A small image captioner, trained from scratch: encoder depths [3, 3, 3], 195000 training examples.
Rows from block 5 of the image encoder of a small image captioner, named by matrix and row number. Rows with one number within an expert belong to one neuron, the router's apart. Each number is 128 + 24 x the weight over its row's rms, rounded and kept within 0 to 255. All counts start at 0. Numbers have three digits each.
Before each expert's rows are labels from the 100 images, of 14976, where the router gives the expert most weight on average: "top examples" is what is common among them. Only what is clearly more common there than usual is listed. The data: drawings of small networks of dots and links. In brackets: how many of the 100, against the usual share in percent.
# router: router (encoder.blocks.5.mlp.router.weight, 8x192, trained with AdamW), inputs 64-127
# gate: expert gate (encoder.blocks.5.mlp.gate, 8x96x192), inputs 64-127
# up: expert up (encoder.blocks.5.mlp.up, 8x96x192), inputs 64-127
# down: expert down (encoder.blocks.5.mlp.down, 8x192x96, transposed), outputs 64-127

# expert 4
top examples: laid out on a circle (95 vs 49.8); nine dots (74 vs 17.7); complete (56 vs 11.3)
router.4:163107119111163190126157134121149129089168112116110107145143148143140125114133104133135157131118157155123092122137094101093114141156146117104177114133108109092178116133132146102148133083122163
gate.14:129107125170124108124114137124052162149173156133142092110119129116113115115132134133109114142136142148157147150158112127095127136091047136123096132090136163121104140144136153117125158139116098
up.14:080125119109108135088122110133120099112158152127127140104182137114130098118114123175134140097122147122136152087092103108132127172097091126112113143105112121143116114087131138128109167141118112
down.14:146112102196091095121118139172143161104134144113138127145154155127105086093169125121103060114133129096124101130125143121157100106092155121140131085118115124145178121137137073116155157110102159
gate.15:098070149150136108112087138123123131117126121163140129165131139143115089115122154130128109106150093122099113103151134148151174125141125144148169163139139171134181134108126081125123120129109120
up.15:126140155136099102103117114159106121106138169170123149137141124125110123141170102146124121137122104123089139095177119145136127143116128167143179133109131123111176110140093082129129112124136115
down.15:143115110129102122074092114149125096157087183148160121106136157130097155204122125142169116080089105143113182138149129136146107153165119134132139100104114141128129109137105142141095140124150175
gate.16:089115127069172137156095130123126118136153134134117099129182158128147150101119115127139104140109143125126111105119146127131121104128136149140110136136113100093180114130175122136146161128134129
up.16:095155124186123112102115082165125105109147140088163140101083129150132142141083157185098157119131116138141135131095134116137133121112128099134144104152110129109138122117117204143101110131135164
down.16:156159125140143181150088139129095130124140139059124128099121150116159150144120073129161135113110143175142099142148139128123090109162144123135166072130121083121125127179172140143116090129116111
gate.17:123093189105120149101132148123127151158152118111123145126184150161121128140116147135105130139134144172124129108136124096115141157143126106126125127136075126149131105100094121126131160117138200
up.17:096134079176071118129138151122121085076069133126169142081130149106118132103115134115135123111176119127156137122121121145093141096111091130154102163101154171144163109109158161105125115139137075
down.17:144170100179144150116144146178113122126115145155128118118149155123129096101151098099112133125098095095126114124127148121089122124129132095136131124134141139143132121124146133100114166139092143
gate.18:128131107116094148178143135114119106169138110138117149079107103160126125155074134170148157129149145121112133103153141154117124088122122109147152154158103104128097172118117156111074116174116098
up.18:147123133120133100168115116118124136135149145116151120176114136113149160113120129158135121156138129105090170162154103144053130105129122135141160163120126157136109097083131172111125138135125183
down.18:150176130154105114090142116089102144084167095130151147108154137095135126139122094096127091156111160143111097098141137117126120130139122133128131135137118142121182130103121118153130138115128137
gate.19:076134096132124150070149111117133108154151121134127128173133140151121162157115126152117113103141117166144126122154114106113145122140158051117155112161135086152149087126134111169118149106157110
up.19:089124117095118127063154081117131112122177103156122129164130122156143159131137117121138103151155103109157153124117153067152112133163121075079131042113111107132124078144119148131126154132134154
down.19:143171146140148123143168126100151078117109139098142131110153143087130083152082084147144148120109110121081081101136119146128166127158136156130138119128101099151124129145134129152113112102142148
gate.20:096101130129162166124149145083136120140160140126121126093131137146103107123111121098159160065174132146142116132093146134086092090136129148149131159134108143143110139116094150096069094141167138
up.20:164073134161132158131140132115062111136103104137138142101163088133121127111155114145168186118124126141106135131183115131157119127151165137097105149151102167164104187108077107125080127113120150
down.20:116114101110114090115135117140125127104107125134181120103191110159147079115141112112127101088112134128139107117122109145142117147076122124128139156169149134149147128112085111155156108124110102
gate.21:140178077138164167128104077127179134109147145124099109105149117174124119083145133123157120129104107134092125165097131142106155147087123128121136133138115179101097128093070151133124149138139123
up.21:122116159134116111158120107143159135142152145080170089129163131124138135074142170100112143167112152158147161124149107121127140101122166116166115108135107151126134104129101147097141123142100100
down.21:128105206102108107133152101158101092134147088131143157116130149141110146101143078098139142125146114111116183123146110125079122089123128107118149114105155134137168155092105149115130166154101092
gate.22:140135168068162123160120136135123132100112142148123097094120141117083141121137129119128147135150119150132133152109136106128139147114122099099074143129134128111100137067179132139128117139160128
up.22:083118144116096152109146124150148154129165151127114127147121141099168159110144138119148149105117120106109134152142168126090131123132117147163147067128124119099105131135165110124145118129114155
down.22:098094136157091134090144177134155158091112153132112127168143141155142177117126117116126170153121113140167089093149144100156106146125117125100146104124101094124119128133154132073108118158158145
gate.23:138156158141148119152164136110152147121156128100147107120129079121083125154089145139132143117159083146140126182140144103095116132130145130115122138147121105129132107096139091127143122098125176
up.23:117125116129087114145098116093127139117094162136109147120130196164139153094156089140103100119109141161135140098117081112137111120130139135167106109126149184137134139145150137117150087127144103
down.23:150137120119121125128123133116117093136137111136157113180125125129102143089152137124143153113145138143094149087152104119119087158107150142115137111110101176154158116155136079122132117086136141
gate.24:165101160165094116136084123118101131139148154140115138109132125129128114143124173139106112122097090099142129149155121150186138176168113155122135114127130124138157094125125117105065136115107093
up.24:148115150161135189126163165097081112134112139109147122165155121140114107133137131142108137114111104132150152108134106106112133147102120119133130104117127180150149132097094106149112110120137074
down.24:109156117119188125109131142158131134145112100141135145124105186135168112174157115139137080128171124140120129129138115131137108102139072150128163123112121160138106165141161090137116083172107131
gate.25:139122146091132121156105129118134118104152156127106109152160084124101090120157143114153112125126105136148141120080123114131171113158117157138142149124110091088131103182156161113144130103153155
up.25:093132146128134141184144113117147137106133111121131143103111091103126147121127152101125123139162172117120119094088114136154161126149132114105146120143106129120161125137118107097154157117108103
down.25:131156097172131144143159118133116114123155112116104154119103095114153123099129133089114131125124150162125136140115131115096135109116135152138064101095139106104114106129155108072170107101124172
gate.26:062161124147127124102120151156149090139121104165110137149170118115145053089116135152139169149144109172165153152153120107121106147134117142101126102109091145158093152105121132077115100134178123
up.26:115173176127081098149131122126127110103138120118161154131128200160107117116136118103107128180107162139145135140146141102148087135123141074111148198159120132120107126090124147099132111135156136
down.26:104098117107095122102109079114130123110179126087109102122139103152109075165154181119109145110149127117149163141096081153142103131132139158125099112099141143110106123165125113155131115101122155
gate.27:129121110155125126112155132153078116123101143106177134178146113137152123155104077111116125094117086136140117121153128112106139123108159144130157144112105129127107097085120160148150142149097111
up.27:146130116125133095113102164098122102145178170138114158110169100133091108070131131143164124097157133144097148103144107156118178136117137119150106111112112174167122124101106135138110108156093167
down.27:156153125088150085131091132109147141113123138125108166125158144151125101107108154190150097119102117164100174150175127158133124140167122128107099150135123088136136132108112074131159116112153108
gate.28:094104117130082152135145119129133148085170167111124093156147124103111098148145146173139156122140149114178098148128105135120133150128121131159135119132126160132132161152086134143141125150121129
up.28:118196090151093168139112168160137172080120132134153111075173148151156097135096159140152123167159092079093134137164111152135126122153134126112132125127152147101113123165118122117137118128120148
down.28:132099136110163138162129139140131136139137124115154116152117184101098163139102103129126075135116136142100113071146096146125108108142137075175145098101097146113121131201117148125176128118109173

# expert 3
top examples: five dots (46 vs 17.7); red dots (28 vs 8.4); blue dots (26 vs 8.2)
router.3:120156131130121126106174129142143095153149119115110168156131154120155136154130117129116152120121144088132145072136136121085086103139114067140119133121156066098150124139091094125119106094116119
gate.14:121082133088125143115161140101128169126127141104143179131071119092149091117134148101115148113108172130114147092105122125108158163144159099146138090123125109156105095121118129138161101127115109
up.14:138127135112132155137145152086170141135121129125119120147144091113160109096144137139094119150136131123117118139115154123097133181096096090133115171130131090132126173115089141183129160111111162
down.14:130121118154109188117089144140090109129121110112157133084158114176090132109130133117128137128126102142156122162138110124124115170137151129176134117150121141116106163168143141144096124111142146
gate.15:122140125129140125098115136110100189163125117146114123118126134119105107075162128161181073134166128108092112150113150150157137113113149128157118138117116157097144098149144126157128134092112154
up.15:093124147132099099118121108128142121066120123185082144104121129104171076130165095112096121083132126105141142118119105132117125117160149144116160159121141127136133134121157101148122112149143085
down.15:132139169107164124134101129126119135146112117125112117126082128126129109140120175102117093145113135117195141103138103166134135134151136108115153180126131157105143157094124166154155119136097120
gate.16:167144141106150130133098139083153131061140144128125108120078061109125131171116143115135171153127131159106145126152100152157155144135127125123152099088157145121127158063143142102158132137119116
up.16:131141113093122104084119131164127130117091154136122121129127126110118153134101149108137115095077135160063119102127114181145115133091134155068144127109137104130147130151137124148151153135125100
down.16:146121120108111141074154148174139167126108096144096129112151133105097100103138112137174095116110143123127113111163116140127128139078120135115103152172167128146129138109101176138130145175101118
gate.17:123135156130115106120122132159128112087099140119129138141139134125128134121094146131083099121145136140070170144129150106134142102121128097103098151097116125138160174147186114126124126088137080
up.17:110163150137130130110121127144116124126096182129141123132156135114090136128061128133091152109097118131105168143128168115145179106131102144132123132115140133088130121129157106146139109077071157
down.17:150123179130120130149102139146117158103089132082127119131141151097127139134106100118120114100112128148126143152111147132143126132126130113172175127156145136123153107121095162092166145152085109
gate.18:122151128122196148098091131099125094105085116123176103104101110117119150133170092140125155133150104130120131094128129138154114137137157155119119147149116140177129138097121150146105088096157142
up.18:147135101147120086154130113119083104155049110133138114122119105124153104119157142114092141124161116095146109158173123129119146156113134126133113110176137104156108135123110123120081129123112131
down.18:114102090114143077106134144095124133085135111141125120108143157111145121134157158105142139092115152096150130133080136119125153145165110167103115134127103124162175119139155123123094133113152165
gate.19:138141114125107126120169116127136086150129122110104165084126160064149147154113129135122093146155104132102173131125093119087127104149172099122102098137113135137052102137137094090153114149170156
up.19:114133155096112124126151165114116152158133097144134145102140151153129118151143128096122138131167108161127140121143109076127117161116120059138120147122121157115150106159126098165174105165117164
down.19:135135131151128119142124133148184125117092112138173114156132134144112120100111144144146071138162107112116152108129108139111107117127120117059124133149142126161147131130092154117080138130120126
gate.20:133101138096186097102138114161125132136102138147098120153129097180156151133116133127106145140167126143129137100135140109096127157101153142123145111126142064142146145080100135135086125147117133
up.20:117095170136175111121134168169120120115067125144105136116179097121145186113154116105101101146165124132144135099103125097127141145139107090127157180107131130158136180115076093136095108140159128
down.20:126159141123142137129087139116144115127100130094112103145110121124089156137146086093151141139147113094137120107152159117126142107136144166138122120125133129128096131114160139151115124118082120
gate.21:144122137129112090124123099113177137118114127159130092149087139108130150130189128110162119118141085105130084109131114126135154143127100088151168117109098115120152131140156105160152127113148159
up.21:139109144160124079116127138119180103109107104102135155185098122150111122116112168157133135086135112107105112117114127116123199150154133111133119121088130144119157113143161118168174115096118129
down.21:138155144156128142160123115111106171110148164161122111130118165120156153118164137150148055137086128145138170105085155144152149090162120129123089104110080134125116196171122168118165099119165110
gate.22:124113183092114110151122101179134124133137140145092112141101145142106137152104117111116095130185141177091156112100131094129130081113124119098128180115120091132108122134102147114169092118126150
up.22:164091073132121169133117156128097130120081137104118169124130134164081142105121141110115134145078135106138069119128144164133137178132100145183143092151124131100108143132109124112130141147126151
down.22:100139177134131141128129105147145105177155122142094127099099183105134116143091097132107168165142102104113144137115129159119161109119146191120118139137128134135122118125134138124139126103149138
gate.23:127122154121119100121118113135112132116086143155147122149162134135164174115144143139129139128126104154140138123138161134138096131139109052118120089124125140110175141129046139148123123148171079
up.23:117111107123165161140136109125124126108127166089095131130080153175103072167140115125127157067123138111090127125128090109172140154140148167125111152092118127122092128128205107116112110109097184
down.23:137118157116158121121107125119129139143109122155145129147126149107131133114160124114091179105122110113121176121087164165131105096131123104126145140111086149147163087119134101126102114136174116
gate.24:102118127129141154123121133167156141096192165150132096123137107096089119126113136170115105155151132135107130141099113148153106118131201131119160139141114142147108106143122121161124127097149184
up.24:158144109114096113131156143133117149168170104052138136137114169070140147148103140142127118170175120124119136098125112130131123105114122164138141092150148152101101135129086148117126143160131135
down.24:119181153108135126123077112143138147130154161110136080122133136158162143125096175174160096137152107114145138119107103143142166103099114180161131122116122153108120092114148156134138130086117116
gate.25:146130111145124133131083091097125143153105081105120122169147172118155156128091163152170093120146116133150134102104160139127123130114114128132128151156107128130108125120163113117135103142145181
up.25:132173099145154161114118109144151142116099091166106139160129127108156124124122148118147115122133108122139148142127145099125104113151132101092148143089111103137154140127128134098145117154191117
down.25:151115149150132168151133113139166177162090104150077132157174161126134085108100116094090168151156137121114132130150104116118091137117108099142130133144134084167147135154099152130155129146104141
gate.26:102145154135149155147112127156122128131134139086146093127134086123119125107068118105121141116131136171105124088121157123142113173132145089112110135138133120141139058167052133099128167152147172
up.26:144109093145163106148114134135144114116144122162114165129097138149122114152127122119151121150100119103135147149141090087118122115143135195141161123115148138122136173107185130151144118120127089
down.26:111145160114111118155115104101119121107136196063145120092100155129132148141113103122118157139110153143120137083094105142172125112116109113099143166118071172143153143116097133161130132067159174
gate.27:159093098156094148156164108126113137132131137132137133114129131142131098122111130106185156138095105124132128143110138158121125088128140117122144157138145136114098147184129141106142121136128085
up.27:106064153161073120113148142125145120132124133184138132144112135126148088125130117113169122087109152113126140131127091118114103115126130125172139136146118134121097132158123150098158100145116042
down.27:103117140155160138147114112133118135140132149146133132142143143100149154137140115151111114089139104086149151120096132126146118155112132143127122122093125166080120125101155105121170117115114125
gate.28:127113135081130154053137131147166168143097100164113152134139135100101117142093109114151145094166132142082114128150165164097149132131160094126100174107153148104108088112091125123146144110122167
up.28:102151148113163094172106100094100120119134103112133147095132134152107138150141160101135140097135112139171144156115130153147133095144126127130116105129127149141161191159129143128119097128135087
down.28:128114115151143135156164116102153148129130142138143163072115140142125162122164134102121128076118119144132104135173171120120162125138107145119065180150148122162146176123078112112115102111154161

# expert 5
top examples: five dots (45 vs 17.7)
router.5:129153159133122143113148132137152113148143138114111147142137131133104125145095096160142156110120151079124099094156101102053087125150127119183143127118136136125146155104139113081146151096106093
gate.7:144142120132167139150129114154085164117123133131139131141133081150125136116152125110109131152147132065088150127105138067150158176113191138146129124146112097135107092128166137153117173118125152
up.7:114135122102063119160100164084131108098116131133121095102114173132126155140090131147163117124137142146159160126160163099108133082121116168131110107108111154163088123117124155104119134111132165
down.7:115098172167159093086135147157136115123127098141076100168135129127080083088135124104174186158119111122145105154119114121079164095123124089140105157137107101146135128142131130132119148147131090
gate.8:115139151120085122102115158124159125163118134113121094134114168117107123176137089111091131146131101150146100132118111166151145115119104158110127158091092132127105147133193146113129131161113167
up.8:143101131165159167130140127126141124114180102154124158147098145140149143119113127142153127144094111079104142145125111101096095147179115115144089116123156142114119104128074112126128126137172096
down.8:115150150082135132133120103092168125128186113144100111147157125078128126143122112161155145125141107177112139121123105143126154181149130099122106168117130103105100178167081103118139137099098127
gate.9:128084171152116091149154102165146114173120143098151122172149193148141125131075105102084114142087097132145115179153137124160143128142122157083133134142127123142108121112129138109102096152093105
up.9:149160102134125140113122154155127122105149110111131101085135130119168106148121124111165155115138123088173144133123143119143107144121136109125144153104135104113086113105097162109100167164156152
down.9:113106084145098102108104088135149116148174092139114115104098165091127157129121129125131138122094147112143114155082113137140128140127080135124126138110137161115106150144152151133084126125165121
gate.10:136132164160129132118118098181141108119138129138177140100135118132122089127139113130137124129117131131127142144119129054126120156134133111136089124108143153137055162122155102134130146104107134
up.10:148153131158143143115116159126070103124136123141153113147126174131106133142168115131104100083152141153138158097068159099136165155121136151111090102153124106128151112114146133132112118145162172
down.10:121094136135117145142137146136165115073104109160127134135118123112135150189125135094129107143085095122147141109135131151110108101134162121107175137139164167114168111117096098123113112092112146
gate.11:110084112100133125086122153137114123122095119175113105137086122163143150154133154133112154140116127117141122141112142113141138145153110110121117127118150138125098142171122145126194151143132119
up.11:162098138155133139094086107163129134115107124123129118132145158092142136114136144110135115090151164118160140129136124160114094142129143151142092122155121137128110148103109141143143093099137107
down.11:174132130125099108126144133136076121120122150168126151137162175139119107123121147152134112098140148092119137128135127117145119130134089114098104158106118169165118101105085137080154104190114109
gate.12:122148160142111120157139073127122130124137105124169138140152133085115135159091159103119102116080104158122149089129113106113186141108155121130132136142135101162114126098179094135136147153112141
up.12:123129113089143151149127075107146147175109108139120153093161134168124149167087131123109135078067106125124102128102117111135128154136092105131155133123127124132144106190174129116128153147139125
down.12:138125103154100146122152084128149153163155083083100112138051137103139110098103159121139090103145129134128117149124099102137120073153136115136131152126148146085146172149101127084134154110124117
gate.13:119151167133157107160072080102102155121146160127122094128159113143125156145138113147154121157152108136138108135085133147115177130159123163128101137117163132128130117126149116171064109153187128
up.13:088155106205119125125150111135139104140125121135117118095100157118152146149146146133114117129090098120099156156118144087180113156083134158108142085124116149134115135134118120130180125107143140
down.13:142145134139137180161118130135138116191132106095109146138175123117100137166125078140159103110092116085151095109086118082115093139120105144147116153116140136150135190122152143135108138094109117
gate.14:115118111148106101160156107101168131144126056109127101109127104147112140156112108126163134147165139123152113115131132132153150144089098135091118135169147156126132122117114141166133117127127123
up.14:140134141126111170116112110148135168109112138126173149105125115106163108160087123144121130131111145119146145130089139157159147124163126152122143134178149089106131104119101133162121070185159134
down.14:133113129113143149101078126131149135129092105090116101159149071096165158089102144120131146138109143173134134146122128142147130101133129143119071114102092148132127129140102142131152166156099150
gate.15:113119129087158133098106118108135076093161147122176092139132133159131144139155133175167119094086161139130102070113132105157135118152152143162115139124131160114114176150117103106131115135098112
up.15:104173122170172108139148132108139108141143151133110133139124129112140116129186130105128089134152097128141098161109106146136118103129153087141131110126106110111123100089109131157120126099173139
down.15:146106130112156147132100088145143128129142148124144128137139123108088139163083122133164125154163149099107095156155122105146136152111113117156151100160140113104167125125130133095127147151134141
gate.16:104113129119136134115110110140158133140114144108127138104113125161152168116130119114133084170093150134108109115097119134106139184112135143153126159132105159115120113107090095088135126131141130
up.16:127148123113131156138131103143135135106158142154109130152150118177126166154123114100097103147123148136118155086129162147104154105112133158126110155135094128139123091133097061162175136120131090
down.16:131127147096141124103174054121111116126139126128129140101100158136112132119134096119200146130096132181078114122142163177110137094155102130143118136112163131140124134100141162099065133102122123
gate.17:153073144107158117075108141110151140159111122144084142130116159079149165104137105118142170110105125143111156128110098132163162140168153131141128106134104147116147178147160148121127123111125173
up.17:125183125107133140150127147125113145135066146119113125098133135117101127139142120098084150116123096130115120120147108181150129124156116131148131101132128121121184096126153152111151163121117162
down.17:145083087137117104122112114121140133136127162126165130180135133115130108129117095161126121104145130128097170151164170126133131159128142119120088129143124090153102135147155149132120141064122164
gate.18:140150112125136138138154089103115127128111136080111149095094145093079154123119125105150135172157139137127109129112135197151190129128126149118138167131090160083098209156140115134096114174126128
up.18:111169129132175121134141116131146130108135127079097156115152164091102132131136100120175131141142140167134122121126123139153180147131144135128130149156071105116104186122156118118129127145113147
down.18:107160154114107129135116126149122128118106142141132111150117177161150114115165107137115152146118131085149127131139125120152146135162162124131090180110145166152130140140128171142113130167145113
gate.19:146111087125131133160152151113132137143155121085126133147113118113149092117159134113152119118119090097145127129120100154139156137128117136104134123126130108110150080139188099147085135132099113
up.19:154129108150105201150129144132146126123130169136154147105144136188145123107088143153159153103109134129129143085121124112123137116142118128115142109133114100176088133139106123146142124143151099
down.19:144170128161172087101090091115160143158135125112122117128143149105130104150145134116135109138119121141129106161141133167141139162126100137156125134199117104113127107104101139110098185127170086
gate.20:107109140137148142156099106107135126140123108145125181115135174149108132113113154131181112084068133116125137138140098110114123120122149132119096153140135137142144112101131127131109112123151084
up.20:130139132132091101139115129103116118105133157171107090126115084131149142123145151115157116187135119143145131159137129134132150091145106147089112132102126169125102159158098126114115101153163122
down.20:170132109082118157129133163128117167173127074126114162104164127109157099141160140138130117064162118112109086122164148162153134125152128142173171165149103115153155145141107127144099134142159045
gate.21:105132106096137136152122140146099142160122115093156183119142181111125134145116154097105124099118107135149124082111161114133133121130111123146097152108116159148139065105087130164104101133140110
up.21:127103120113132128119127156159084089162107105121111129117131085101125133155109156169144116118098129099149116086141144135110157111177120131155124146128143106141179134145101147156142164132144155
down.21:131128121129120105115153126136092124133115171099121137127124146156108096125144099146138139141143136145113147128138120153110123129056157123179149071138119134090104110130140108118105126109116132

# expert 1
top examples: green dots (76 vs 8.5)
router.1:129163116106137150106150114133149127163114125096106154123138126134096121135124086148130123094118127075114119118150104138098120116128122083152164145118139122119156176134126134125107121103069127
gate.14:120186176085123156131121156150133144143115104145135131078125123098125147134111100108117112146110113107121097115172131134130127181141116137120175099127141151138058126152138148092133169168151071
up.14:143088102144118116093139119097104118144131125122154170157106158169143089097116111136150136137169127158137100143144160120123139111090146129158098104155129108109193126128126083129108107119143167
down.14:123136073133132119121105106134142143134170086119146154117149132123134124142135140101123130127151154102118158157111140124136085153146175113129131159150168065160128115177129142110140137122101102
gate.15:120110125138132099106098122123110127131153115163122069128135119117113088109169103133117114144156087127137116123149099145145096095101094151118181114132150177128140168126149136149103108144133089
up.15:147122110154082135166117093125113127121120121093161140117144134142161133125102168102132145140139140120087149149137151119124136101111145141103087127094087158132116131140132115093116094136136159
down.15:111115133098121138145083124097109127097058136133147168103117145149088159080123141171105147138174114140114156123116135107151135112120139165103106112124189184120097119133129148122145076181170140
gate.16:178125122085126124094133104139128138110112141154119149137151164057124121102118154134132110118166136155174122124118098150083101112148111163126115158150162142100126158114112126135084103142145148
up.16:147150123093135119144141107147106128136172132117136126142142125102127159132131140116114138136136131166130123141134153144099123131113153125124131053155129119115074122138142172127143096142130110
down.16:156164123117102116101144135156122121136122172119115106163103112115125146120097138121125141104096092114147138105119066126120163147112163093100142146161088099128138167130106115198123121112117107
gate.17:129183118153155110115132087157115119085154106106103149116150110077141168162108152185123094151146136149114116113141145097121180119123120180108154117096140130130156095122148145128142170143127143
up.17:128138152143135128144126097105125121153148155130161169114112116113136111126174092100098105118158140124151121102153133131136112147175124125109156128075107138110125169141154129114095095120159111
down.17:092139117114119157118151102110100119135083141157149132132116110080145090127145165095141119114134101116158107146114174133104174121111142103135141137145103160109153127094132157126144121128143138
gate.18:116125118161114138107136121135115112088159133074128092145127095100114096121112147137123118066097130139089127157134143158097140117109142112108127080114147127120110162110124110127118130114140102
up.18:161136112116142115093160127105160144109093136179163123100121110126140137138125101121098127134143159169141119131138108132129118129187155164147119109129101139110120127128133164113121141171112164
down.18:129131116135136131122176131138119149153159111084120156149130106099126080204139142114087121135129096164139071115160126153109149110155129140149144129173126155131180101142147126164091121145164126
gate.19:121110132142110099118132143177146117133112121150124108144130144133100188141132143121127093124124111147084130129113161154131145086118138100114138166147143121145159107128125089139142140094177096
up.19:105152101157095100171126122129151111148102066137138111142162141104089146134127138103134109111130178130101125157170162129161120105098149120182111116102162113089127124113110111144154127132155121
down.19:133160132122145122127139161123139119134141134115131132092166156123149098115075169141129116129128172122109148138116123122123099154103141156137146158138084123078149178112058119108125081183095149
gate.20:144127116147127145162108170138113169089151114116159118155121145123148131138109106127120181125167120118129113162098125085100156130094128123156158129113083092128134145152157156107158138153154115
up.20:121196153094120118134092116107175104130147106105124161115157078128116136112142148127091113147162121134109111098137110139139114137143130111119104147102177178122087143127144109175101154127112133
down.20:137105096092087133154180101153079191093146158125100111148164148141143098124134113143154144099103169144168078093153148114118103099113142143127125141150132078116100148111139122098133158086146111
gate.21:121072173100148097124094168127129132097118099127146106124157108124103116135122143132120136144150113103104127151143124121159139200161160109123124118108146132156141123142097133123117146114111106
up.21:089195090102127108124165047144118121145141126167124153133098149133140141115152143136192127135104109137144175136121154137133140099101107172122123109161136134090114137149174107115153131128134129
down.21:138092144096134171107111157095126095124129119133145130139139090136124109090092120151150112103094114146109155118126161133139109144115140123102139108128131144119145103144100127131164075111180168
gate.22:102100113126101108167136148116107149107126156076135130115143119140117141156170118139152099137164145131152136167122140194136120108139087126090111139137152161134095149155097138120119169135152118
up.22:153089124181136130095142119111128124118152127129103130168127141120143117126114133132090125090124139171116122144080100141086166120118147084151136091120156131139146118126093154146148116120096114
down.22:103120163197122123136176144147110138166158147116139114089125124103135155124114134124120126101129104104072140128099145093139106100089125135105124187128118162130118107100160134131172167117120134
gate.23:134159177105124098115118106151135134129141119145141124145133127082148146144138137094155163134145131119123193137126138156121133142131141094136149151154109106148099121148151165098132107110108121
up.23:112089123116138189147157129102157142146137153091114128118121139169118096121097107120115120119148118124143096111154127118110140092125116175152119129114123100124141125125153130166137139128118122
down.23:092131116112154099159135136144082108109156120108130131086118136145101114131138094145120116131123124125139139138116091135122128133111126097126096138101124126121173151177164125141106160113149114
gate.24:104130169132126106101118118107165123126087094154114102101125155153141131132112160141145154166131119154128128123099147116197145149112093165100145166086097191113119141105054112129161134148146109
up.24:135132121139098118115107105133111173091091132122129126097172200095104140137102124094160137123117113171136158144111136156132137103119104157131153166117125149155140175105103116124136095109136127
down.24:126110167108122127162095146113109115117101143127126133140146130134122120162166090125167186143089080100106100131192109155064149112132134157161174107165114153093143106116139154144120120122136145
gate.25:136122119145121111128118111138119104122127106135118172098147115114144171155170168121131175151100122111130156149140159103123133120122166100122160106131136128117099134133140118119139088132145106
up.25:126130153139113117124136148117124117124097114164121122098124121139116137138129112096137141088098125162137127114164167167142147143106139123149123111129148122103111111077105135128125119099165114
down.25:135151092123147160186115110092118084132148156122132113153100153150128099122125120140099108128099118136108137130106160126132083117131164123063149135168099135112098162129155137117109134142107126
gate.26:113155123131137102058149144104142132124145146096129129108152119092148076096170149143093121134151103084107137121128145103068162105136140121196141136129145130108123154094144139141141152159092122
up.26:121137110117095153124133129144117140153093121135120116125067128166175108132121141090126154082169166135148120112120120133139129144110121106107142163162134114121112160160144118115172136112147099
down.26:185141107130162129169123129148114152138147131092118116096131122057138101132109121125138172175120084107130141138164111117135120170110120119063137128136165130138125128108119114142176153149105167
gate.27:154161120121106137151133122121165165130159125121133168120099147162159117142161114145082126108115134122139122155126144190147114139123156158156103074113107157127110162103171159158157137126089078
up.27:145139117126087122122104113163130096100141171135131136157126116076133123124112110131181153146150067140155105124113137067105139142158100149124141152155094132155090122106097111093123128135164163
down.27:158146167122128132092128130106144110115110142179177165141138140143142185156129145137135121106130064141157163132160124129094123156115116119100127097166146096103113146123155102140118082132148150
gate.28:159139156103154147134098143138140136124097136110122153155102108123099112127081078144121129081150113151145138092194105108147156116184123080117132085094092160101096142171110120105115134122097145
up.28:108129159105149144140145170106141123130104106127151143129109122148134175142099131146106120164128106112115128116111131134092150134120144168083163110128157158100137127125169152149120110122118115
down.28:075125066171145124090149148159141142113117137133131150136165146120107139133128152116078130161109124153152145086133136079136167143143080106121099143100105145121112131127147121136126134131099157